config.yaml
encoder_norm_position: "pre"
encoder_activation: "gelu_tanh"
encoder_inner_norm: true
nesterov: false
steps: 7700
Rows from block 5 of the encoder of a small masked image model, named by matrix and row number. Rows with one number within an expert belong to one neuron, the router's apart. Each number is 128 + 32 x the weight over its row's rms, rounded and kept within 0 to 255. All counts start at 0. Numbers have three digits each.
After each expert's rows are labels from the 100 images, of 14848, where the router gives the expert most weight on average: "colour at peak" is the nearest of a few named colours to the mean colour under the peak. Only what is clearly more common there than usual is listed. The data: rendered roads seen from a driver's seat, with toy cars, trees and houses. In brackets: how many of the 100, against the usual share in percent.
# router: router (encoder.blocks.5.mlp.router.weight, 16x320, trained with AdamW), inputs 270-319
# up: expert up (encoder.blocks.5.mlp.up, 16x160x320), inputs 270-319
# down: expert down (encoder.blocks.5.mlp.down, 16x320x160, transposed), outputs 270-319

# expert 7
router.7:120123058068125120147145162134113118162133130117134097173136161128117154140116118086141127076105155182169146147162100138167099154182157095130104127099
up.0:196120145121103132075175160163126137184100101126157142125117129110158155159119132192069166137126088154099112169076112096153131114151028118078150160127
down.0:099101096120133177162126058116086149137128177124144120200094111153103110158137141111114133135069104105084076146076152113117167090111110122172108191155
up.1:153108128120149070084067118154127115146126066122097102049124119184134158101165114136140114096146114137120116098135116100154130074113098099123137157088
down.1:130047106118075138231136099179141127149059234090124162120116161098141083103121097068139095128093149156130099195117109173167164152171151103108105141132
up.2:122205179073172143078173157179093187182112152116138191158140141092094146171129089131184141112108166120101157136097139147098173092165137122155146114118
down.2:142110133176175120114144124135073142122113126127101046123128096131116132155172135119118129104098119108126160139187109075148163109181097147110086141121
up.3:092173133074102156121123206133155102132095146128130161113118063119125116117116116097100156099158146138057152147132146138053182172135137161220088175145
down.3:161105096151126126118119126135132139121163071115129141126083049123080078093114179078151145127133113138141081097146117131153154197109140092135099125075
up.4:151142082134049110161120092111154123122162161090086069121118124117160127152132157143153169126129080130101164108086199122097116091088144154130127097165
down.4:164133144137148105168139178120123146129107076185133143125138105096088116167130144071111148111149118155137040166140118076197129083137147140097175176145
up.5:106100105103108115136153106107154036121069126159114111089126162124107141130085136125061118115131127135148155080167122161113131082166135156130148104111
down.5:085083054162148115073145106119096125153149154119180115117164153155098094100143123178069168117110148130100126073078144138098111193103082103118106103117
up.6:087139161120149085113102161093156179142145158100164100174135139115145113108155128183206173137162166168133122109104135160083102158150140165169141101154
down.6:140114053213152107086107142078145162167112150054141128123147153146152106093126147184102172122036127122114122106070131098102128056084101096110156111174
up.7:134130187136128138152185138109107118107139097165140104145150142111164089134154185104110109136079098157162115123066085141143109132142135098081145138128
down.7:159144050138169160037125139124116070111137153152116077186131134145112102094128130133133061168096113101137091127041145130088105222153136206145086185133
up.8:103138154152161103101155139168122161131130100132146159099071141144081131101162118178133164117169053117105098168140142156150186135189092098103143107132
down.8:163171133089142156062157165207125137138108142118062144151087145112119129084124182124154164125080145165126185097074136145145117151167111174110119125184
up.9:120153105139185174118099152140134173144088102137088182139109137140091132105140154109137132121127096144152164157148133145085166124100083181141141072205
down.9:142138132087142111117160079082086114082081154107141124151101163130112080121118163089103144201053109138078130169118124142162179168145138110157108156121
up.10:157106116191155138141125097102128149155123110141171097165193146051127137143138131127113169137162081125154114112159090116142157128101127183148140123115
down.10:094158139076133108125096081171159139126114146220084153142113133113112233131143098069161135125113090083122126100219150135057108136141141169141133160050
up.11:118128126166131072151081113102123129155112145066106106082038091079094127165139136122148129118137157130120119137119145125130167114145123117144100144113
down.11:129123128095128145153120119123110070135152119198089158111165224153138119156162093155121054203125091115139108125186157090113140107115151199152146121073
up.12:069132093085110160181165135129079105017111146153145099126126095121103080164132093105192184105123144145214131147143112114159110152158144136093151163094
down.12:202140120133141172116137095114097136180151107073101121096067156122153103099140146135105110116090147100146063057168082129166112071128127073140124110036
up.13:117106071080147119161128165118135194082091068151117150053126110147132140154160134119143163170128052078089105124091119116157175130109125129145089060152
down.13:158148170079087101130098138129122119110165133132119123156153093098130108181149149103133175092095141116192108178115127156164106114159114091163157136143
up.14:167072080151129142125122119153089193164146132125096161151134065129098129113143118176097115136169146094164130125191167203139169137127131154063061125088
down.14:073144143120073123195134116162123130146149105153113133188088076106137151169159105103201153123162117169115161133049118123097135048151144150090180083189
up.15:087126085100183101114103087152095149166145153095118133122076144075127135129127136097121132143121134098166119115141058134131107160128075133109126184167
down.15:184103087154081118164102153117104100114143122179101123109198050140183156085152148085126128107107132106111087156192101125133149159108098145156084150119
colour at peak: grey (59 vs 25)

# expert 1
router.1:147138099144092180081164103180100118105120132088091132132137121144151118109108141142093102107076130153124107088100101118161151099109157111135113154110
up.0:112095169157121151087113140082145127095172108133195138098176107141153132150103134153131102129107113122152150097121067161090165153100129171109167132160
down.0:173137098082107083133122097089145139119071181148038118146098129151141076110101100088134112129091136128140146146177178085157151130114134151117131145186
up.1:152144106103078130154129147106151167163171093114107117149140103102124101148114076147136082158157118172155148078168140182140127120122144136143184118114
down.1:126089163167092140123092095192147068119106094116143095151124142139160116095131109119133092167121106085085180176135132130145084080141125154132140140136
up.2:069169099135174134105162100146179110124146143134171139091165078129055109080133077127127076132142122129168155121150157125139149149155127114114119187135
down.2:085140149128147149140153127137106143150139136147139133205082127156140116179129112168202153152089084115016166155093096124142141097071122102120152109120
up.3:118134132097125093143139116094113201058112074092198150183084118180171071110134113179136095065138103142100107171163159162186106163065112143149076148137
down.3:076154053148164161120133107225150141144109188127127074125166150109122088151118136061171136121135097128153112114087091104105149178158122140097079149049
up.4:138141108110162157097077118145107120125056096124137143142175121173135174059138147108134148124115169174123066088111139188095150128132163110116130153181
down.4:196149086157088151065094165077140109083184136073088113155146165143125154135158180134109149117133156094156183077002133097092122214145075130149140144158
up.5:102119165159103159128099162123096192091123112106115210130142101148117092123104098140090104080104124175079134121149165169129182090132185114058153110156
down.5:115125144094158106136113128182116185120110121152191147104127164156117154144120068162155147109097069075125126190094159181140101134084133103146162160149
up.6:152097117174080127076127122117107128147102116086131130119128173138119075094132079121136075120045178117173121069162140114132138106069106163108100154197
down.6:186122178110126134111103144096198148164150090159080086135106188123106070167135103151091136162117118176168173123110159135175145153146121145181136182145
up.7:142112096120084127104195182087124181190142113115109153144111072119150102134125141182145087124052163122117136111118144177165110170089178164132139133159
down.7:155173111127122182182120142125134129126088122066112105082123103131149149108111095089146124132154135151140079175082114080039096035184147098113069053092
up.8:151072088098128138108162137162214099167084197139113089125127157138139098121119042132141093226097158096117170103178133104152139073109195153127119181182
down.8:128123144109116122211131112209075135111133096097117170175106086102140111191120192060186150130125117085150107083168128147149067155070100138125149109055
up.9:140094172148139087125120117113114178105110095156153137147098130179171161172104105094124082028113099094134179130147124132155044068128178147158156104137
down.9:120140156108153185136123132148140114090125088130144147139138170118158138216115150094182082138188164128127157058084134176073101076090115141181061130153
up.10:112115183198163149145131144112108134134049174099114110107141153139144139058113190098174140141127139145110174084118096130195137201115178153169079144053
down.10:082210097132116101109120127132150102118159117223134110169124107164116118103114156108176090121133126129082080181000090178174146159122127169120144141148
up.11:138085111116133125087104097114134138134085149132061123131124063155107126083134109119145139151106105135114123093139118126120180096129107138107144130216
down.11:120160148152132210139117088131143127104099187095120143168079146119130066154140129138112101111120156125184149134106146116041100121172117165123100085112
up.12:121123137135106081162114108072165179133110154124194119164132173150114113093082134090112141105141154078064118106097094117095148068186100097144127070124
down.12:147114129146125124169083171097151132058138104150117163130162092126152097100125140136138127098182101111067142218145142118066151188120159138071160118130
up.13:054148100099117120150125142112152145154115114132156138165153080150133165102105118106104157142147164110187132168119185139161069085148144114120173117204
down.13:080154028061182155058102105082145177087106158070136133111091130091111171152136092110128117101165117154020129138070114158054108089158133143148144157150
up.14:181109116134145140150127176097171101169112145116129149121162171173172081156133088159114116146084179092138154110133116162113181170107127074104131123135
down.14:130122146126127066154129145185124139094142111135152137107082120118074172100105104158154197121088126095198094131210150053126072140124134101125105189115
up.15:103089077148143162084163057114158181109109111184086113186101092078088179100145142140113107124122124119088107135162187153099154169087118107107116089156
down.15:152117116141144198129082151141105102163099188161133143147104223150108156102142160166157129104109124132126171139170109116124130086101119156142097130086
colour at peak: brown (70 vs 34)

# expert 11
router.11:098116061086140131149123116170105103167133129097145085183150163130122141136140128082141115082111159142140118123163135105166105144170141112148081140158
up.0:064068074191145131095115090098174138142137160115088111162135137158156137153141028170144095123141159126129155131132119118120164134080130130084163121146
down.0:068202163061181099103100134166125144104177108129094136127060169137160168113134119100108103122182104126150064181071167099101051162107135131116103132089
up.1:127150130130161114154110100164128105182159129143111105153061124134176074102141094180150173106145113159152108121152201183117096125087148149160134123173
down.1:139103165119117118124123146115112115136113141086141130169187071135156101103153167112102130122120134139140046138045115161133135166136117130072156120147
up.2:154128085192125132084037105101137133157087143161099134126076106140090111104120105088125153123137134142094156097125088143136144093117109170230090146040
down.2:095116049130142116103151096049128179136077111151102129097138116159106142172119131177133118086124131082104137063128105137092105132112134056079113213126
up.3:098142113150107141087133134172135112111121148110095086119119139111103114143117147123053133116109159131134101119159131105097134114154162106091141137021
down.3:092130052159170168080157123168102122128100172111153136135127187156135151142194096094113090146127125103086149162151135133074128097111164059099119173131
up.4:181131110149121130102203131089093158123089161112110144132146071127133135159119073104107102124156149135141176122084124083088115093138101157111050063086
down.4:152096165080096157200165131136134101146164122139096117117158202106092111105095050073134088147121156110069126162135086105204117102163120116154108123096
up.5:144189087175093144168083134083087129166123095123225131189068104094153175145104152155107150098150158162079110174081133114093104189146119140084119132170
down.5:130138140064131113104135149181145126097091138143079133065056068130116133182108106080153139086131062145133054079161084126185166114138113150131119182102
up.6:097106143151080106105080123144105151102151149182137129081112121124174128115115141110173137077113138112119071151120104014185190140140130132094154106151
down.6:162175156130146133134152146185126143138098111108162107138069114103152144103117180139107164130150083136154084123075081121118092111145129093098076157124
up.7:172113121162134159089119114144187113156113138107116154111110159094146185126138100117134109112055136120195048143169115117105067143191120168143161111121
down.7:167101119105153089120136125157123119137102127111098078035214168128115081151093170143058186119105084113116179160224098106148200119140087072116118115143
up.8:062179177167149118141177130127122176138154121123130156100136123105147094126137107121161134162157105160133112129112093152179111103070157113216078141088
down.8:155083135140173113171161107109142139136184155173143124094168222131128141113137112143211126124089112107113140109103101088166162172195117100136138162133
up.9:166134115116099099132118117111103139102143085234114112181123094154137131145143084179091101132089097107090113163146097134133194156105135195097093172152
down.9:127140180130146131141123122150135153138081165147118143164067084117119168151149091124114124126162148070145132098121117130109124124145153081139134216139
up.10:085124120097127129173115129138135110129124078195203119104129195097099183121138112164083111212096111142096116132175130109161110146158153173094085140162
down.10:132113093130136177116157118084117156133139108117107196224076110126151152131138102108082089080149155126176080110146116114219180091184150144106167112116
up.11:121133199119186136104077118132102156160146187137108090096115174133146079164146174190128195109166194080168049117135171110140083090034128129128123130063
down.11:087098093129125103145148153138125124104167105077095122106134127103171175135143208138116124169093146069087194167136155105119067098141098214119096085180
up.12:088138057136178168129114084115144167127072097139125090105116103147164114103122102077152146120153170082105144169140099194146114085132107128089150074142
down.12:115174053129039127163139101129116140126197105122134116145149178116155121087119161163093105122141070157141071136103096097084171161148133098129148125173
up.13:097076108104144139119080119123143133186147139139105117147120102125175130128126209096135071186158167130089194066166167098090117157099137119217176109155
down.13:209108083160157129069159120214124147146133127079150133169132143094167147147103127152128114133159123134176111132113126076158137142126085145102152205102
up.14:151103152114110127137091144170174125094158132158119064109123145140164178121122118074136138109163055122137153167143083106154181109123083164113068143083
down.14:188126145188104179111084194091139135170133132124080098120153104137163122100151102204098119160172162151103087098161150081077163173154104117157110146104
up.15:103162095148122078093113121136103134123073116078096180078104183129123120110121050106119142120125124137082158129162148091108143101139189110132160174139
down.15:076126135160189154087119096152108113106130122097159124069172098130159081150107113161162181157127124149107153097114102146160022239165150097179111093127
colour at peak: black (40 vs 10.8)

# expert 9
router.9:075119084099162141163142143125119099168132112101133116175146133110113108118116123103116141081094153122144120136162125104159086167191161108145097150142
up.0:155117126142107218186109144080146125146152101121171139093138127137148076126130149186166167134131071139111106094119114110143152136189180156099047150132
down.0:173200115165110149123124039047120130158168213109113088128174180128149146136171086182121090175106174129133111131092166104120103116083125149108135084086
up.1:116119156118154156171101125087120123209146106172114186144081149118116129207178082103176080155073160109161105130127102169141176116108132178125077142130
down.1:163110153129108126059122177186146102161131133120131172085136108095141139102146090159150143145164069121095195135115103113084128108085127098143191142112
up.2:137075073125094111163105134159140102193170067162187100141130106117131129174121060169127121165136116115122066106160115095113146131119150163034140097100
down.2:169100129185123115095137161130094141119129181110141113107093132107136119111144116084092113107180113157078159135150148130145154119051138057097095086130
up.3:108164146122102117110087099058146137121154095144139104134157136162085113084140179173080144117069095107049144134178161105115102104109123123104110148076
down.3:129128140097124154164116173138155135117095170105113120133168148114094087124127156070105150155157143116145082144014155126086104108141124135124121150132
up.4:097114140153134144108153109148080107139174158086122195075154110121127079125141175026104130120153081119124164112114128122096126107141072187184150169099
down.4:176144150120163130065103140173097140127178055087114136152042161143175151110125110175163089087101207145131091119169059158031134105118146121090132176117
up.5:141128102172085116150153116089095109074115146087091097136214118092118146168112117137132151115103143122103108110136081123100185128099106162161112149165
down.5:206125105098096144148136127098121106129062171141136112126150155125116073136119084148153145148152189054108115091211097159111166082105130184091098060143
up.6:100101143129126130097122145128100139180101078135127116134114162163158138118120111101141146141140153201130166127115097085157098076127162110142091075183
down.6:118177139140114112171123145099139138085152152087096095140163101131128110079119171207134110159088096109113097144110141130103146170114170036118130196183
up.7:167103202172160114066167146090165137113145098137114098084104132093150147054127118207143094126098153110081115193101093153048137062135142154059108162102
down.7:156159064155165179123113093141123101087107119149135163154125191141102084175113129128161179093076120143085165113181134117148169107118114135158094157134
up.8:113113177139179135093131131131179172095177138126121122141151111164102140076141098177130076160128161126103133132101136120113175071138113156116105105138
down.8:093136146151081119134167093122120116095139138098167058000150163123158145144113068120180094098046006117187124091139087129119113147174120144091113163142
up.9:133076174141101118166142135155179158191083154194076114144162143131125139106100178127194128125112104135136122124101096099112087127084145122111113108075
down.9:122177189127101174188084137059142127140144139146120148134166203112120149103125155154147152123153125115087125111194172116169205133067099138156151140191
up.10:136104168138177126170093119128051130101060097132107131110132161152100098134152146121185153138098133114132150057118107177184101155060153147112105113097
down.10:137130162115144132101167161019158133144116142134159144123160085094154191099109105186069090114106216081079127079141112137108111089181126147104104060118
up.11:144129102105070120110120179126142128111124129123139142146104178186139080079122118140144114111112076141099138123097106142164149118101188208116146160201
down.11:095107201118131129165155106068154140128123149093146191110142133137128064138137138135097061065163123097123073189153159107151188144090087133106135107156
up.12:107123167077099181125154120121129122132112103201113171103114080113128097128131082212124098121116122151167167140159138144145136134043116202181118091105
down.12:165119182069119152130074096151114107130176102103095122041132117112097105121135094093115105119072151149102122087170146147100113131083126116122123166090
up.13:139103158127105137153140136161174085173136056144119134052138113100126130069132138100147148127123143122091119136135121138149055045148123084089073087113
down.13:115177125100105163095061125122118119187139178156144144044076109124142143142110137157202132146093156142170105093089098152116072088105123136121104214074
up.14:118150150083131134089127178114142141117112085130113207133110123161123103092129055125152198137124167088138157124139185115112142134123139110119134111073
down.14:148223175111123106071093123255088121148109124147035135145146153140112169109163134150094137076068104133131124134094126121100168117133100175132119120138
up.15:184163084161087113087126085094142151118178034122150128156186151112108120113120111172125100131090131111118157134171094135141123165117154087065114127157
down.15:120243081136100074119130110179132106162126121184092079156092095110122137114138176135177083131127118130160209142093155096178112091138122150096102164124
colour at peak: black (27 vs 10.8)

# expert 15
router.15:099084106108114113084174135123152140130122110130116149093129135082153165166137164123156121165106133118098073141139104137115129159155131075153129166045
up.0:159122111103099118172094100107156108114101117064147136148067119128140101122125088150134085152127158107177106125132158122147107138066194146151123099197
down.0:125148129105112183141177129132152162094114123181107152166147051130117159189164150099158171140097090124164073133054106172140110094130101135141189135139
up.1:157162121127128092141125103148083168150131192138108136114076049103141100125119135139121148132189202141126172128129113167139085131092087190129151181085
down.1:143114144160122097110141125114116127147098123084094071127132101169136171101154100111156164089089130110180181134027153090123170159192132106111190134156
up.2:169123158148132097159180073163135154120123094145148149120104123081085132092108137102109124126146105127124160102095083171151112129147144088169156134095
down.2:115123193112111118181151142151149122165144142083123121073099079130181103112143116127078117164086105106132100175086119151107124094116151057117106119125
up.3:144167108117142104144160175122151092093170138105150132119208126153174122125123123175125174159146082156100107127140241108104151083147108184111083125172
down.3:111114171138073107140129169129144180197130148137129145098083111122112147106129131125144122137141157142100153161112113148089161099089142090119149130152
up.4:164152106089093139148108145096187123110114133147184064051106138121086089165096098105077146116173166089119153085176107148170180118122084085132120094155
down.4:172059107118152091142141143131117121116135139130111133108103126139117124071111117115124109132070140086113118104122076070143107138148181112135174112117
up.5:110134125082070139157153145131173158147147148130139129104108146085105118140150123169108164155107155173116147125125167172134159131124133114112177131157
down.5:107047130148086109099171129101103162148084076109121127159034111119117121087124136131155131104104161178150147084085114154141126180157146144107081072157
up.6:206051154080147125164173108198158070085140122122125158139084073137155083137139140091108115128165127125120128115139172143118129105147094122117133124123
down.6:149103103174118154139125108162162147118140161129140141133123068121129122084123148105140105189101100115190116169119130107080136089118133165127122124076
up.7:223200145128094129117148109123175143133152059108112135146136091174126089098135115129110144086061160101117137086121068159109121075059084125121104111116
down.7:199095096094171081170111114088140099098136151183125095174126209118143030132133095136193162131109088087152099161129145149152098110234105128168098125200
up.8:067111131121108183154138126160148070102128157149066115109149177117068162156120121054103094131142077187073226075146103108101148146146102075119115146149
down.8:172078170143146174136153124108141165142092143130101117122125027160133097180108098147099077189090183122134187089198139130089112201107151122110180188123
up.9:132157094120087147155128122159155127153102186119173088079179168167142095137098067091167165135146105141127142153136128110136165156136111135121128177112
down.9:141113120139103096098118127105110149148185122126134151133097139148149075114116099113194131145103178147144066154175103125076136193133169130115155133104
up.10:144116131131095110103123146164178138146087173135086170148159117129161107103122114114112102156189188127131113152148179141132096107125146124132124121097
down.10:108080068137123086137123121126115106124138131125114080121144155160124122091146076110129100102108073214123123088162123193151145103059129149101118105151
up.11:131165097117139129150099149200139118124065152129158122100181073131126145149112088104192143128068174136084121072125090169111164100109096105138152110187
down.11:088091167108132102106093092093111143159148160149116145069082183128150108105107146111060162065100120122118130150104144144206118171119116062146157117058
up.12:080146137127104128122183127127133105115121166128093123071112128091134103086154100136108160082097115122112137144138128081059151132182085186128150148158
down.12:153198115086145100234146089064091132138189145171142176194070106114079136162128120087157170165105073145088116131141113141156115100153146123153176109129
up.13:106154102143123147158147111195142128153122137109149114121117108192188152103119098055162162081087176142092097097122100133091166117107093129113169127059
down.13:107096084091143144137108120138087088153093109158158134114132153158097139140124160079135127160139110161120123123128112110175163121117169160140146085187
up.14:136140085158165175137145112091122155063136121197078120131103059149117056129126144140126117153132095127037050148150108123131080144079120115126147131130
down.14:135117184160128139090172160097154154159102144103124115072143160124066196153127066129146152138144178168148089165141125110190181153155152172060146147171
up.15:121095161155103103147119093088108154136118130170133126100139048111110144135146080141090123112130109142165137091115110118137148099134040104112184151145
down.15:123070087087148110103093122068129106098135108156126123155155212137118084148110142146156138105123153111157084093110154139120121077101100071158092181109
colour at peak: grey (73 vs 25)

# expert 5
router.5:127141130135157132120138140149146170094137221186119151099127150150094123138090184166071078123129118069145105106066104157171141098126189127109129134172
up.0:122083150157108147119086126149102139152066108122084114178134064095149147136129141189136106132190119093085155113151154091143130159148134131096089121108
down.0:103143107132105117136157107177106096154153156068159098105112158132114112121131113118208147133137182126128154102024109147082046111134113182092066157127
up.1:124096080111074163146153121142116164115128123132128151123070105161111144042143127127126122135131188104168110141154114095123151097143109082101170167047
down.1:201141090096160080128125150166122126129191132143114087109145082105146119134153113131082178079170117140140052192136133079174160125126131194168126097150
up.2:124170146156168183109123184148142152108066164116138118169114095149086116165096121153164068191153153179135019138113191183176117182131099153126107130120
down.2:143109196119106098171123168157159136167097123113080111130190127143124179147096196110119080168128100139109163144065152091126158132087172103104110105111
up.3:114131145155115148148104146119149123170141097130112157159171149111065131131137066145163178093112140127182122115140086117117137142092175069036114130102
down.3:145181081095141148112133134049123144126142143132173142087090144170114129082156082176087130120104115157154155085063138136071163162125078150157131100182
up.4:137177110136215151174171086190113160072102121088124097177144107174098114144145123053108073105147111145131114182154099138141139080157107083054126098094
down.4:128101158131116124098145162122114119138157138145109127098120167119130164125121073175196157142095101141143150144017160113225195144067150122154159124163
up.5:109140124146131121152123132132117153090181130096171140083130119164177114141127129092077098138149123087115154144084148157137132075140073097167111171202
down.5:159138088176129142110100107144164140109137121119113131114121186138123177134138143163111170068141062094125072146100163124140140191143118202135133133060
up.6:146121107101126083108087181154137163053160169138149131116122103066108096132086106179111146138167114114069085108131130162118175169145134075157191180121
down.6:144128166144128111142148081113094116173059084137157102126116148141162149100114135141105080105148155194138136134000112093125120087074174148130140065151
up.7:119156146112132113135173143103136086117125094153153103057087202075141097151123206125092088096103048116092133122117126139114092142100210069107126135165
down.7:121093170117145128152099224129162098202150177132106111069157189130119109161101069090104147129149130131110114142090155101176171167137145092125151133134
up.8:151107075150137106181127150140134096087133059115114163131125179088160113047136117142104135122138155164108144140188101124124106112075130057088057141102
down.8:089067107166089085158102153143103073184128092126147171123111077115181180154128160100171102125148136163141103111142107134126078194131121161123183105120
up.9:146199151162166137063093079094122139156100101077142160136130088094113106094148170141109168139117138078140088076144076144092148134134171157157109139137
down.9:132116116086127116055094148076143120069165091089183185149127159156093162140115129125105061134081115073145136086120096130124092103166189147093099101162
up.10:196154169116160146153149127107109162090120086131105096101102127115102115110129124135108164130109154141074131125110134104131065074159117136116110141185
down.10:107107076143127138158147133061172148137134148068058106143121168167161155093137152121097087171117096100132116164070190103042124136162116196137128098101
up.11:125079124133090125128166144047169120162080167137114115197091108126115127139083075051151157112155107150183145115197148141165155124143134138135162127140
down.11:145157103121154113152093116103187080077151163141160101064113175089098162111105137186097096163110112146203098141131159149128119141131149143156093118120
up.12:115085078144148106108064142155149171198109138118124136102167106115118118117128156163136176120099115122159150112140148124118127180109141158074143104091
down.12:117123118160137124159103087122122168168112120180120140155106151148158051137114140137202101169168106116119143164178117121093114088156099101175122107143
up.13:145110048134190133141190139092146162170150168140131169161154142142153139157134110137211146095158174125142104099135112141137151136131124103112151164092
down.13:142085171141111167105091117168145152108121116094128129118096113134097149099128178183094165155200127108098169102000098140115162137171133117125088142185
up.14:108147106120206148146179120143109121195153167135150084108180172104072124084094117127106092129139129133140156127139096134169123143121139202154147055118
down.14:098138100122145112143072082119116120126112113122153131080112086159095097097104145116125113145101157098051062064173183151171111159120117109094094126110
up.15:094189109120131103143114133141104160175102167047124124099137146140126105169107136156175108160150114152135118188109097151142148133102066137094097115174
down.15:157128095179160182148084174081149156128167138131116096088091059092143071123125122187127140168139147174128127157045096165107178075107188068088095198083
colour at peak: brown (73 vs 34)

# expert 3
router.3:097107110080149122084138146169111113142113120115128121173153162156103123136127090103164131095160170139165135148159138122143106138167113149160090171120
up.0:108113118120078126154133087153124119115118121064159131183146135120120126152119141089123067169078162141162110095132166162138152183132145164146120120149
down.0:103071101136108179159143099154070113119085093138184135094084127138173134115143094104140130100092100183120123055162097152149148085118148134189134129123
up.1:137128128094168151143135117145156129142103118148118146169106122151098134160162119155131165096097092097139093114071164107189084182103129184093086111174
down.1:146182139120091096060124133079106129147130116181101093145115144122181144128116142121094096074163164114157125156193111091169078065183102150122103142116
up.2:128081083171127099116081154132116154065145118106120111125189125149121114123157066181126136112121101144154114158129163136138074118163119163054071138098
down.2:146132193101131157122074171111113105160187173160097120141125164100115155155118146166075149157153154147185042161075167113127114041172111095174055182145
up.3:186137139160174094121135148091122159133066121146145086168118121096108157153100079175146175090136130148135141143166073121115155094110125213111101145150
down.3:103107086120167099086111111108105124074117142125131147098112086110088181133146179129149185140137127118203148091179154148132146099102130174130139099081
up.4:088137100116151098129074073095097109131146129120166090128117159195139122207125122172111108068171148164088160168107167203149126164097173146087127126115
down.4:102108085187114218087123119098127100118092149107183117144128096133123125165143073113076107123084119209119113142105114081132138147127145107146060156075
up.5:146103111139120151192108129178118167120179116166127104155101073115158103180117143177124104148082136188083130117114074104139083126185154123127117125112
down.5:123125130147121097139129096206142087140111174085117127137118077149109124032104174008151152126140102129159146171098125097178096130159111182174094119109
up.6:149102190132105139131117086095086162085131096128172149129173184136162100150130176192148119116194109132126148117133127149101059148074096082134143115152
down.6:139095072118092119160124101203095132158108095167149141117108092130116137128148109120113169111111092088146107150141170104195124121129132140105189085107
up.7:153205122117110167150119168184086188112113139105117135131136070135129115108092139172132149080196100134174133115121138102187127156116141164114125105097
down.7:123147113105121114111131130189148141126136146094146158158140159118164211133098160122176092180130175165108164112089133191165122114132115075113120091198
up.8:143128074139201140129082071126150151188156133122175109113102074158147162135143111039164149126102130138076116127148118128114094072124152074119096147138
down.8:102149168106097127136125150106146092143088111099144175109101136163086124128140129167140099100163134142072111130165129113073160053136135167156184243125
up.9:152153177133101137157116147130110115127105087143163122103153155129095141157114091121151128118183160163124133092128130158150133130103166114157074204013
down.9:114122158133063108146077168080159107130098144107158085155143085107137081142151198132128092184136161166067119139137160108205112079060145101134132172127
up.10:131107113109174127071054134112164201208121095175095156166114121110132166141143088150179156109088094141133113186172080144145068126132154091145142151105
down.10:104185162109129100171100155132124153156096115129090143090106141136114127140145157176117120129182106101126163148196144125106125081155144141125160199135
up.11:119169120075133129112138106155177117060172135165107128140166184131068091099109078077150085143123107108127125115166103140113138117107077156100121153061
down.11:127122108142104114113077142119102116140096043061106109098126106125137152162129197176182163124146146124152132147117121169109094107087137188098149116106
up.12:119169149144154086099101099165151093226174121198089116161084131125179116155157151106099192087156135123147119082119094145110076134109107065091182116055
down.12:154178132129089114117128125119120107173185129114111146116150086143159169123147118121079093158131049114129067112149122131170107069158169090117120101117
up.13:135096128120170143091105135115139159124122148089147117132092161125092161095122028149078123105153119136127127097143124135075135163044158096128155053176
down.13:154133117107094106112131152115117138093116135096094139160152115110095061142134132069172098115194139087106088063133148133127129080124073189137162123182
up.14:202192183158134153051143161121110116128126114132114114168088098179139091118122169177116190106195109138173188120132095119124155134123127140143116130067
down.14:162075153133123159099133143083118164128126201115107139205119189149171110101095147081133142129156163132077083129155106110116132149171089187157123151156
up.15:106128149181104185084151192126173133099112155100112154137158116136098126127147126123103111166124118165109163167113113157095080119089103158129130161176
down.15:101105102122168100081076092147100121147166152115158080074101185137102065168124118151225177120135119143086087082145121142224085180156085142139116132154
colour at peak: brown (63 vs 34); black (33 vs 10.8)